config = dict(
    model='class-conditioned image flow-matching model',
    dataset='rendered scenes of toy objects such as cars, trees, mugs and chairs',
    image_size=32,
    cond_dim=192,
    head_dim=32,
    parallel_block=False,
    inner_norm=False,
    positions='learned',
    residual_init='none',
    beta1=0.95,
    steps=18800,
    warmup_steps=370,
)
Rows from block 2 of a small class-conditioned image flow-matching model, named by matrix and row number. Rows with one number belong to one neuron. Each number is 500 + 25 x the weight over its row's rms, rounded and kept within 0 to 999. All counts start at 0. Numbers have three digits each.
After each neuron's rows are labels from the 100 images, of 14848 (inputs lightly noised), where the neuron reaches its highest value: "responds to" is what is common among them; "colour at peak" is the nearest of a few named colours to the mean colour under the peak. Only what is clearly more common there than usual is listed. The data: rendered scenes of toy objects such as cars, trees, mugs and chairs. In brackets: how many of the 100, against the usual share in percent.
# fc1: MLP up (model.blocks.2.mlp.fc1.weight, 768x192), inputs 64-127
# fc2: MLP down (model.blocks.2.mlp.fc2.weight, 192x768, transposed), outputs 64-127

fc1.564:493489509472478501498497489512526505532496474512486512521504482489568478510475458511541481492510531467535522503475502506481507477505492482524525487481483540548484504530515518467504524490518448
fc2.564:527506507466494553465547527517474509511487492516522477491489498510547492513546492478498520526489512482460466533469504432519505533471484440539505485527542475525524493534529503492521493515513496
responds to: light from behind the scene (50 vs 25)
colour at peak: grey (52 vs 23.5)

fc1.128:539447499479502535506464470489470516495487467506520527539498480514494472505496512506479560526528494469487503489503462490508486527512518512521480529495542510497477489548540526484521522467520455
fc2.128:529464562508512514492486482472439502498502493501523494549510465493483485501510532480528518466559488512476494498522498504497501531510498514522511495495508501486505494528528551509524469445499496
responds to: red object (35 vs 15.9)
colour at peak: grey (49 vs 23.5)

fc1.55:541510500476541496515503551472496498471496495483546506497495471510516508539517486487489513511540488485514524448502480492501463495514499490497509489503542512478494497512535520490480488488487503
fc2.55:525473508496544465484514512507505468501489506502521510507481474494512485537530502497502503493522510527516540479471464486508511486510511503502487464454527527501507470478528519510485493485488528
responds to: yellow object (49 vs 15.9)
colour at peak: grey (49 vs 23.5)

fc1.639:534495517480489562485507506492501488496491509520518515515500489515500496512519506510500557508530511503529486449504491502485525477485504508489510493476517482528478441500536513497485473503508507
fc2.639:540462518506487537506482526559516479526475484485518487516516493547502460520531459542489526528503560507506472477492518496505511511490485496476507487484549468505498492466507539469468452525500510
responds to: red object (35 vs 15.9)
colour at peak: grey (56 vs 23.5)

fc1.334:459479497512501510519505523509471494488483449531501549496467480546498475461469487468557539514566490447510505466482486487526504510513521502516491531485494508478465487511473481482501498521477528
fc2.334:510499518463484523469527519512529521502503512486480498525513533484491521495510502546486502519490476516459492502468503504495498516482489474510492467523488515512496517498528518471516542484488508
responds to: orange object (58 vs 15.4); its colour: orange (39 vs 8.1)
colour at peak: orange (37 vs 1.8)

fc1.292:496545448508488518488461520504474513459472456528464513483485508515484447461496502555529553457524462476511520469483486491519490524503508480510523559513528453508487495509519507497544529512486456
fc2.292:538502539501513486516473486538508496475479520516505470461487432478487529471490496496461463500477531537514492533537497499505467470497482476515488541500469532475505468533522473454516505500484501
responds to: red object (62 vs 15.9); its colour: red (49 vs 8.4)
colour at peak: red (72 vs 2.2)

fc1.283:517506490487471483503454484513450559501502494519554488480446459501541509526464484503500558498487495474506472424504487494491517503471494471471517514498503427458524496541503472503522497477472541
fc2.283:482493491540488488542481508518509505470518537553522499524421524523544538513503510516521526518512523510465507505519487495511481504508519485475496495470455509508542486481449497543454518497539488
responds to: hammer (35 vs 6.1)
colour at peak: grey (64 vs 23.5)

fc1.227:487501484504490502529489514442506477473443506489514504446470516534483489492511475491493504467528482464524547519471468507486513476484544477509515481490508490494503483503547521476513494468491524
fc2.227:485502534511529516524498497548457533530510521447503524475511517433516501534493459485511477505503485502528496470479523494495486535495514501487445482491500498523514537513512448469526464553494513
responds to: light from behind the camera (52 vs 25.5); white object (49 vs 15.6); its colour: white (32 vs 8.5)
colour at peak: pink (34 vs 12.7)

fc1.686:527467520471503514516514509534526501481483519486515501436527434477510522548485496528553493502486502446545462503517506482483498444520513485489519475475467500457497497490520492499529479465514503
fc2.686:542502525518534488523519485543458475478472509500450482507513485469498444523483501468514507496537510510523478520515488490516480511508531498498510452500495518506539506493506497482474470504534529
responds to: light from behind the scene (56 vs 25)
colour at peak: black (97 vs 8.1)

fc1.62:503514481484476513529541501471515494464515466506503499495475488503495520547514496495488547483555502424480531446501473538523533514534515473513514561509512477497520479518517526516515480531495511
fc2.62:537512496501545460519508431507521519545500466454519481525486518517463513465450498506468481520449510483529510507453494455491473496456438487498489524505497508477506538574477476507486531486529537
responds to: light from behind the camera (51 vs 25.5); white object (34 vs 15.6)
colour at peak: grey (63 vs 23.5)

fc1.281:488485511452477529533486536547523498499515482477514562472481504552511536500516489485507504507511481486523511488464512484522486521483483469506472494552533503538485492533518527491554511489489526
fc2.281:478479533528467465435529469486495507489483497463482508559491486443540509478474511474515505488491497475512491466493515490537496517466522541497489513512516528535515475477521530486502472494539500
responds to: orange object (51 vs 15.4); yellow object (42 vs 15.9); its colour: orange (36 vs 8.1); umbrella (25 vs 6.4)
colour at peak: yellow (26 vs 1)

fc1.706:492497503525503499555527497481456488486536534522543573551471476457537477503517468487481500473517511487471508501511493482486503546510478499462488490485520516517532489500548486530504492441468477
fc2.706:507522517497503461459486514519480520511518551466488544487503520483499491468468489512483465463482534527521527500452512522456542539511494522494476483461487537475519508503455528503536524492520468
responds to: hammer (38 vs 6.1); black object (38 vs 14.8); its colour: black (26 vs 7.6)
colour at peak: black (47 vs 8.1)

fc1.638:483483476505501546482520480477483527462497506524524552479470479524488479510524524530521537484483533469512506443484544499466514478525523476505506456517533468523469446530568488542515480536487536
fc2.638:486487503517499474517490546517502490484478464543498503536450525467498529527492472436510487479472484516544480469480481501494550496454451505502488490452528531564546444487446478475464471475499495
responds to: orange object (36 vs 15.4)
colour at peak: brown (81 vs 25)

fc1.186:537477469548503496540509556467491473478476486513490503510494489492552507468515460536472515493539488509495551492505458507502506524504495521526511496536530498494473501495463496517571510510481514
fc2.186:420496511462481530491469464479523468533501518511518493493480493507474499522474519495510528547484513500489476468470503524533480538500502466505497496465572501469525482526492523501471486504526517
responds to: red object (88 vs 15.9); its colour: red (76 vs 8.4); light from behind the camera (51 vs 25.5)
colour at peak: red (81 vs 2.2)

fc1.53:510470477495483514505476514512482491506539467489483538508468518516489433518457464486489520508533457457513539484508495509525499522437501521467487524523498482524516487553506472491525511496507492
fc2.53:479490503508529515530505497491520472486516509502468505542505556521503450506511509500497492510511513472507453502543458490498472501430527501533534504518476498484507519524518456496513493505441507
responds to: yellow object (47 vs 15.9)
colour at peak: grey (61 vs 23.5)

fc1.488:544509470503517488523494485516508534494494513478535546490507447510486510487483497479451531530503514466491518492524472508488504513499500457471530501488522520500481518508535491528463460469490469
fc2.488:520510528509478522453512506487499466532453482491510496480500526530478499472526517489485507486529466497498475495534497504495554520414491465502518493481504454481492511511514490512473492487565491
responds to: green object (57 vs 15.6); its colour: green (41 vs 8.2)
colour at peak: green (51 vs 6)

fc1.173:478516482469520519494449524506464487498480495532490495494490504519507475499501546471471483555543511504499551489492487519491479506532499485503523477521467513511465514500482482485508517473481492
fc2.173:507517504501475492500531506498477548512528545465512530480524499443480499515525464469547453436486453541505488501486487476510477529491508472502473500486516530498526534488511503495542500512477488
responds to: white object (36 vs 15.6)
colour at peak: grey (58 vs 23.5)

fc1.114:478499527518501530507521512450503481532551511566481530518493474479528485482490507470534480482542501485473536463492509482482504513515527500467519502492535494528494511495475460517482529495531500
fc2.114:500490482464534501504484501473479503462483493478489484455534523518471496474515532527495473510479501536492495492486496547504498489529509519533481508507515452524508510499522539456516518484521481
responds to: teal object (42 vs 15.5); blue object (35 vs 15.8); its colour: teal (28 vs 8.5)
colour at peak: brown (60 vs 25)

fc1.530:491480562578520519503526486511488462502472474473480513517513494484511511532476480523511484475514499491539462500521466475512491492541475517503496476525497505498499485476525514481491541523490509
fc2.530:525510488477500530517502481518495524511503476506501514440544466517498493474513510481456511475503507490489569512485481475494531503482471513480511502484516484496531511552488508517433477517519516
responds to: red object (39 vs 15.9); its colour: red (25 vs 8.4)
colour at peak: grey (60 vs 23.5)

fc1.373:534500464468466547489492486468535478476491473520497540507516472489482500493503490479498545503478488460482520483495471503487519508444520486473508527510531476520531506526546517493508452501528501
fc2.373:498493506456499499517524499504533484483494499485549474495478446493468515487462435554504509509485467515497470531522495515496540494447491504464498507514470463503544460508514526474491500505520467
responds to: hammer (29 vs 6.1)
colour at peak: grey (74 vs 23.5)

fc1.34:497486477496497514501511510481461468460506506522516487448477509504505502479512501541494528516477505484513481469469463492505502481518541479534461528530492482511547491565488519481549483517498490
fc2.34:470496469500497507489498475511489496460497493480492539502493570515501475513484454456498499494474525487542559487450503495522499475497503491535475533488466508487499511485532488446537502515488532
responds to: pink object (37 vs 16)
colour at peak: grey (56 vs 23.5)

fc1.552:474463535510454511515517472487515493484459469524488470505520500500478497525476536469555484479501516453522521485510513481482478471544563475523532495502491501505522511492490529450515509529541476
fc2.552:535527499499517494489494508454472494446549502532500496559509476515503477504495486524432493504489493542499489509474506461477498549473482518423519519491498461481516485504502504531517513528485458
responds to: count: one (73 vs 33.3)
colour at peak: grey (61 vs 23.5)

fc1.668:490489491497487514513518483484441531532508449545493529537485472532521492482511474491506505482529508443527513470523490516504483500468493494484537512500519501488413474513493545472542516479469537
fc2.668:487463494519480503475492513564480538521538515532568525508496463516527479500537493489523482479474453469508476496507499477509464512480500456527499539493496567491443460515481515506524482501489517
responds to: hammer (28 vs 6.1)
colour at peak: grey (59 vs 23.5); pink (36 vs 12.7)

fc1.727:453493543483471500546529471488538479515489526492507481501518510473495541527483540479499493478504524507575455504516514525497446482479463513515485508472538458513471502474469467497486484525487508
fc2.727:531504477502488407514528484460502485473504507454457488509511514493494521460474532557506489499486481494516504550462476470467474485471464521482504524496441488489547532455547523487508505492493510
responds to: green object (50 vs 15.6); teal object (43 vs 15.5); its colour: green (25 vs 8.2); its colour: teal (25 vs 8.5)
colour at peak: green (50 vs 6)

fc1.121:475478496502486526509478480503533501563526497514498527535499494533496514507534521482493502517470518517488497493500502477470512481493478493500450458533500531522516497538477481465506496490502527
fc2.121:510489487478498532492486539494488521495523471491512533488475571501486515515516550496490491487481477486503524488486471527502585508461510477514499491492501463454489504462517545468511487465564473
responds to: teal object (76 vs 15.5); its colour: teal (58 vs 8.5)
colour at peak: cyan (66 vs 3.9)

fc1.437:504516458500510507488487490489473465505516514547522519515480512529523491512501501464509547473504471497490487461482516486542474504505511461510476491553455492479514502533474527506535497506513469
fc2.437:507482465513475493542500515515506528503524492537497515487480551490503491496472488524442467520531514518554503461508573452473587497476499512507494480508454540513524497504514502472535477469514524
responds to: light from behind the camera (52 vs 25.5)
colour at peak: grey (59 vs 23.5)

fc1.571:519493546466519499511515473470488502471489481490489483521528502478486472479518527510537495521495485496501519520560502464479518472530534497519543526483544476494513492493506487489492509518510490
fc2.571:501518507503494480511486517478505505521478535518523500492456531480519476549488464434483506449512434503511485479456495472513495541486488488481489505444503525474495522487467488474508480500507500
responds to: light from behind the scene (79 vs 25)
colour at peak: brown (65 vs 25)

fc1.36:530462526487512527523529463517508486473480498516520506492523473509519494469455474512497495506508502471522488508526492412480523514530543503511535507503518517485542474499493559481511511553512459
fc2.36:560505490451512493493474494465472516484527519493491538519522484536553496498506515502517488481490506519521472520473508539512496520445439511501476481531489441515482513553488470544492516513539486
responds to: count: one (69 vs 33.3)
colour at peak: green (37 vs 6)

fc1.703:495503508560484500511495485532538486531549479508517517476500485487544465509479511478495527492528492472513456486498514485516503527519469488487451479492522529528474459538499479545490513477495496
fc2.703:496525496443503517494482510463477487488481496498478495486508535556437527477517513525489505510484521516510534513529522541495490451482553541511543478496474478508536512494517496449488493499513495
responds to: count: three (64 vs 32.9)
colour at peak: grey (71 vs 23.5)

fc1.10:530498478475460500511505447494511466541506491504494512510504486469512476510531484501528482435500515505525485508526481466534509497458480524487538464525463516487506479514468506486456480515544503
fc2.10:492495468466541524455492461450504475483480506497481486507496500503459501497483470470502543496490491477511480461531521526515510464512546514532515516455475492487533466490464485479523529467459488
responds to: teal object (66 vs 15.5); its colour: teal (39 vs 8.5)
colour at peak: grey (49 vs 23.5)

fc1.501:497466510534543492516447533512527480500512547478509498513535463475507494512507492493523533526505545493569481510501476459513501542476471475478507476485527510504470483515512515483495474508564515
fc2.501:486561486474528492545489490466485543503513458479517490526468460539490479471517489508491542493478505458527549553500503528532492485528513485511524491540489510498468468481487484466495493481477479
responds to: blue object (44 vs 15.8); purple object (38 vs 16.3); its colour: blue (30 vs 8.4); its colour: purple (26 vs 8.6)
colour at peak: blue (46 vs 4.2); purple (35 vs 2.9)

fc1.541:515473514465504519498463493463503517528476478521512570487472513557487487502514496519493513504514525473492539477444508497502509488480494518493460521489512534496490507538474471512521558495498459
fc2.541:487483499524525511547476518509462493492487524495506524469517541489512486542539518484468506503526457461508532476442523499526487499500544511552463536486466520469476510489496479513517490490471512
responds to: white object (61 vs 15.6); light from behind the camera (55 vs 25.5); its colour: white (45 vs 8.5)
colour at peak: white (52 vs 8.6); pink (37 vs 12.7)

fc1.602:530469498518489483532486484509534537510484509556513476478486493487562500561552483498497547433508506475535522475512469488510526513474521480516483511514482474502518485527468526500524501478525512
fc2.602:491520500522533526565500491560533518511482529486479514477455544486531481554511516454497514465509525454512491491471481475492500476504499513526441495520458493483478546542486483516510480507522550
responds to: white object (50 vs 15.6); its colour: white (36 vs 8.5)
colour at peak: grey (61 vs 23.5)

fc1.80:458472535518519500513449509471489522538514504536510510478468454539493476470503464503479510504495458475497561518492476491553531513496525532502495538464496494493493470510486492456502489481519531
fc2.80:474506538526450481503492505532527503493495527467519501489488530490553536555466525516498476490497462501523489493492478456475493497492522469481484462491471491514474538495458497500463468517504525
responds to: light from behind the camera (62 vs 25.5); white object (54 vs 15.6); its colour: white (31 vs 8.5)
colour at peak: grey (66 vs 23.5)

fc1.662:544501521498503501487496472494504494497531441523471533477484513498488453523480475497484500510493449498471527469498488502460501520486470449521512471551470522466535515523466475509491492483481500
fc2.662:448513493498507501488513445482486471491486429546490492543522485473469497500521484487481507521502475493506522499507579517510512465467496529503510535563483512515517492492470465547488501487506491
responds to: light from behind the camera (53 vs 25.5); blue object (48 vs 15.8); its colour: blue (25 vs 8.4)
colour at peak: grey (53 vs 23.5)

fc1.480:517473470503481518509470503481444496471473487516487569489508481500532485550516456495490511535500515524518469467516526492495499451461505497516513515519500503549532465509507468512494475494475459
fc2.480:516500486486558464468511494538507542484544513493492491485522532472509509483501531484497528462508485492482505493479474453519504555517522519471531507493506533474487517475513528516511531501532506
responds to: blue object (38 vs 15.8); its colour: blue (25 vs 8.4)
colour at peak: blue (28 vs 4.2)

fc1.312:508459504460484547500524479504534521534561494517514511480509487459475469510532481497493526471493487500523512494494481499496542548521484501467505528545513525520488483539454566541509526490496538
fc2.312:501472512471446527515480533520470464508498506470501514531504538486504523463488500505460466509474487519521536482481547490515523462511496496557457519446519517531522471514517488486534457510544493
responds to: hammer (36 vs 6.1)
colour at peak: brown (70 vs 25)

fc1.687:542473495506486534515505454459441482509518467501549505510522479533516495491483461515492512489481511537482510502502464479509567494499518472487484532510494510518512458538484479479474503483494505
fc2.687:490489496489534511487478504489524509505574450451489516490551493455487510546481465440500500549469525482492528483494536457551459524521455482514483508501514499536494520486492487504499488525520514
responds to: ladder (28 vs 6.8); hammer (25 vs 6.1)
colour at peak: grey (63 vs 23.5)

fc1.144:513490503505496475505452521518462505528508467496539545473526449525541493516464500492481487482491545432503521508523509495510464490499489515496475510534542537523488486500456477524506550500491532
fc2.144:476473496467469475527542507529530505489503506492497510531521509548507520522511497478495500487567466513466519470497505471465501500483543498503501495488523490492469490480508530504489576478489499
responds to: white object (51 vs 15.6); its colour: white (34 vs 8.5)
colour at peak: pink (44 vs 12.7)

fc1.344:496485484504474438517509499542546485497451539493497485461525458477540495535476471496511470526479538497533516507497468479502527525472487543476548522478514491530494494482494516513493546490479513
fc2.344:471495490524486477535480514541465538507540466544524534519533584491478485476495491533502500547542480434524486512458524524506520510503519478502486500516478486472523497536496472528507487481496487
responds to: red object (40 vs 15.9); its colour: red (30 vs 8.4)
colour at peak: red (64 vs 2.2)

fc1.710:494493525491485480504489502464482534497580475528525562535471488481495467462487509455509500540500521484483507500543504525474473484509506496498526486494526509502522468512498462511486499490459467
fc2.710:512513506493514470477481529547558499494488508487425506474525497527500473536490511529547502492540511464518484468501474527523531481483511542500515485517524464497484482504508528455518508474488481
responds to: hammer (25 vs 6.1)
colour at peak: grey (57 vs 23.5)

fc1.558:509501475468532523507484523498512508530520491520532493493488465487543521473511491484519517474493532503493522512521465485465488521445505488505498519505540487506567473531516498546497485492500475
fc2.558:475527502421485512475489497470542466512504494509509489518559482485498505479518483511497486492489549490501506503480497515471469508490504482479505461446511496507524477547459520561482501499489479
responds to: teal object (41 vs 15.5)
colour at peak: grey (48 vs 23.5)

fc1.709:517443515513489481526504473479519504441476510521501477488547500488515502496486520503474475507480493482551468484524504424471517506523536515481541496469492510485551516503516575491527503547471475
fc2.709:521530460450489494476494514457490510508548536502497531521513509531513464518522496505512498475484484552474498492489517543532503532448442489522471512527503428520468494505487454512487514512526531
responds to: count: one (67 vs 33.3)
colour at peak: brown (54 vs 25)

fc1.48:524516505486501496482478471476479540484528498532524574516478463499513477513524531441521517521533525466506459506517497534501471513491531474493530482487538518522492482531548467518493539471501485
fc2.48:503476500494515469493488489521552482519471483514460461499527517525484477483518490527500505451476484502510553467502458511499519505516512540510495495500463484465477453507513513435508502520449488
responds to: orange object (34 vs 15.4); its colour: orange (25 vs 8.1)
colour at peak: grey (53 vs 23.5)

fc1.563:517502542518463515506501485484466477501516495514541546505534482476506476483508494471507501538546500482487486479506501504485488496525466456495545510469550500494516472531469449506516507516453488
fc2.563:476494446465520531500468469516548514506492499499450438491481499523481519502521532534483514487520506494499515507500512546515518476511544515508467466515498476481498525488505519474508510501494473
responds to: hammer (26 vs 6.1)
colour at peak: grey (54 vs 23.5)

fc1.175:538489503470505496508479434498451483477477502531510508478522490469491475539504525476546507482498528474525503495517513529494486502536537504531493493523481485461518504485521470511478473491500490
fc2.175:514526532452529533489494544509520500510531524532495557502532522520494546544514521511529489516484511509475491481473506483496515519481496478471495504456483499513541484497470484565517499517486474
responds to: its colour: red (26 vs 8.4)
colour at peak: green (28 vs 6)

fc1.478:566490480519484484557545533513505476500490492496524535467541491520525495494495460498488487453494491466557467515492524498460500509531482487527507506498504503498516516485467475503491524507545508
fc2.478:486503458505508511527543512465465539485525481511516490495523512471481540493475486557512518469463499470521517471478516504485551491497506478507536508497451497477483488495517475498487493473485528
responds to: light from behind the camera (62 vs 25.5); blue object (39 vs 15.8); white object (34 vs 15.6); its colour: blue (28 vs 8.4)
colour at peak: blue (28 vs 4.2); cyan (26 vs 3.9)

fc1.341:475501479546506508499478482496495488524517478538490507564507480488546482530487496510497539508491458507471517463497487469456472469503541489520462476542526522491496491483503525487539493489471454
fc2.341:487458492555474485523464496479506492499521508503500527462529479475497447498499475480504442505560489491513510492479475489465491515508489507487457545535488506510472543508489503498501526532504460
responds to: blue object (50 vs 15.8); purple object (37 vs 16.3); its colour: blue (29 vs 8.4); its colour: purple (25 vs 8.6)
colour at peak: blue (39 vs 4.2); purple (28 vs 2.9)

fc1.694:504478501489449531509536491526519482491488479500457513531494471536530450470545475539485508472486514433518515476500470492504526474482495497525505502513512483485472461497553531457522478492512519
fc2.694:514470526539485492517519512505506456472488502464501516531506494515537505471489461549495478475468527500496450455523485488521515493505463456496485515475526525490470453516523480482485502533455505
responds to: black object (34 vs 14.8); hammer (32 vs 6.1)
colour at peak: grey (95 vs 23.5)

fc1.326:502503501483507497487484498499503503470544513469484538518474506522528524527517501503528529523549482459487510468497486501499451505502476476460522472513525471502548484519518486445539533509496509
fc2.326:475498510519501493502523515526499550477522525501533476507505523461483554507447498504501464535539500505510502477454524541487465521493486529456497481527492495483532526548483479540505522516515534
responds to: ladder (30 vs 6.8)
colour at peak: grey (78 vs 23.5)

fc1.438:474484504510526502501480476540510486483526487543506499512474455494477480489479502520489525506491497479478490457515509490453497493523523446517445507553480499543493478540536475477552492492477473
fc2.438:501547481535477478500500489453506501493532520515445526487505477494507471509471472509494515496483484504503475507482465517524478506512487539482544487522498474480534497479514528518486538442513516
responds to: red object (43 vs 15.9)
colour at peak: green (41 vs 6)

fc1.729:499502516506511514530533445493491496517509502497531510488520486481484483525555452460520521469489559478575466499518496479494531526485514513480486544521481496496495444493498460503463463460548510
fc2.729:534495487455519497486477550532494486522486518473536468466499508501513505503499523440480517485532484493475508499489523517501471459535510507516534481515537501491486473478496502494493520503470445
responds to: teal object (79 vs 15.5); its colour: teal (53 vs 8.5)
colour at peak: cyan (51 vs 3.9); green (40 vs 6)

fc1.117:478514514524469485478484532487534469498493478506520452509486500529513540504433448537498501490505504506498461496486553516525534531451442503551513521513505515544520511482467532461445477509509529
fc2.117:511507497483503516499494513512453501494500505511533492500528459478520466487515514505489521468477512473531499523544514478518491532519533530460526484474473457473472485530515452531548509502464497
responds to: orange object (34 vs 15.4)
colour at peak: brown (59 vs 25)

fc1.224:489467497491476522485556474476522474514517497525514540471531493535485473525534485434489495469516541466500527501501517496477519482470477494537477536486478519500551450513491487460507482507534507
fc2.224:490506481495517514545475535503494517524459508497493464533506495477507528507475503539442496536482468505472519501491544509485484517529490482462515478510546480526462539484510517507497549490496531
responds to: orange object (35 vs 15.4)
colour at peak: grey (49 vs 23.5)

fc1.210:465488469476493500452527491481490495474476522473522546473475494492532525475498532509546534500549489478492521450470509498506480539463521481500535526485507467474513500542515485477523528505507486
fc2.210:475506492522527521470516515512534555523508489471512488504492518472517493506507538493506507541521507481513532489496532516528474532489535494478505490528507481452514537536518463471510528516513521
responds to: ladder (25 vs 6.8)
colour at peak: grey (63 vs 23.5)

fc1.61:514476492465508563481473516471524563482523499519519517536479443463516476493518518506503541484517468477500471455468493508535524490544490491468498565491526478510492472525510491537515502508496498
fc2.61:514513482478485497487473496484531568541516494494511551525507516480498490496482521488520540505534469515516510494453536494518534453532473477483491531466529467490502522500522508530532486520488477
responds to: orange object (37 vs 15.4); yellow object (35 vs 15.9)
colour at peak: grey (59 vs 23.5)

fc1.653:529466511490486543514467496501486524482483534520495521454474511509491480490517524483509508508504523512514486476506489493521493489517482476502515502515519524450495487535525496518502492488499490
fc2.653:490516543495485511478515489459489486532529450436493501541543459479500512495500498512499515534490501489495522503497530503515495495501525514485484520558480521488512479470521495498494489496565502
responds to: light from behind the camera (54 vs 25.5); orange object (39 vs 15.4)
colour at peak: grey (47 vs 23.5)

fc1.509:524501508560499464504529518463462482526533460509500491524494502497493476481504536545488522454507515505487483472505510501476552515533537481505500575495553450516497498491495471500481521482479478
fc2.509:540497526476460524486496461480524511517530540532500491475512497520513495514489520541486488462530469455486503519480450534504486510519504484520487505520488507517542501462520537478445501506500487
responds to: blue object (60 vs 15.8); its colour: blue (33 vs 8.4)
colour at peak: grey (57 vs 23.5)

fc1.187:486534531559541494538530514497496503499536524497496510528478502492500522533506482495461499505490545495516546494497503512499485551502504490488534505534498507524459503474495427488469495449468475
fc2.187:507469495509474515543521532522513482468501509476506519518508495483487499511495501470490486454578493503497483521510493443504480507460489498495483532494486476493506474530522516499560509502468521
responds to: teal object (55 vs 15.5); its colour: teal (34 vs 8.5)
colour at peak: grey (50 vs 23.5)

fc1.562:478576486426503504528504499537495503481525499470464478469515492528477499457487500524514488528524508491505466516528483491470504484480505511493504458495488514499521458485558517510502499478492551
fc2.562:496472506516502507528467494535532473479546489516487523513519515533505484531543505447511497492479432490460524476468517534527497541530515491509465529532524509519497467475504488534492521500499515
responds to: light from behind the scene (51 vs 25)
colour at peak: brown (65 vs 25)

fc1.719:510506546521497498498493526502483499531467508464520503463521480496488486511550513509483517523522479521535490480516499498505472554465507510520513525499529481502500495502507476548473487504543517
fc2.719:533515535528469457494527466504465485502491525471507513532454489445501498454450439508526500513514482484521480494473495499486474490478509496480500522516496486533464522499514475476495482483433497
responds to: count: three (60 vs 32.9); yellow object (36 vs 15.9); blotchy object (31 vs 13.2)
colour at peak: brown (62 vs 25)

fc1.371:493498503510483514485434509458482450465537532509500523488495507505470501485485484478477510535522524548498561491477523498499517481466498472498503472519487482514521504529496492437523522506510510
fc2.371:540516499508481462495560519522512537465516550507510583473492512461472463572508489470510506414538489494494439469492484460501491528486463474471509498516525529483514495457491538478471515523480481
responds to: white object (42 vs 15.6); its colour: white (34 vs 8.5)
colour at peak: grey (69 vs 23.5)

fc1.752:485484493478463557497506463466516502536490498505536528492490468533456498498488500507485518495485479496490543478481475470529537482511502481519481499523499491505525477498486497459544496500534492
fc2.752:521472497483526520541436501479508480502502513505510444486500537486489487492514505533467508484523501484529497493470492516509519506483503513539504525538507468501479484484485455453523498545517507
responds to: white object (59 vs 15.6); its colour: white (47 vs 8.5)
colour at peak: white (48 vs 8.6)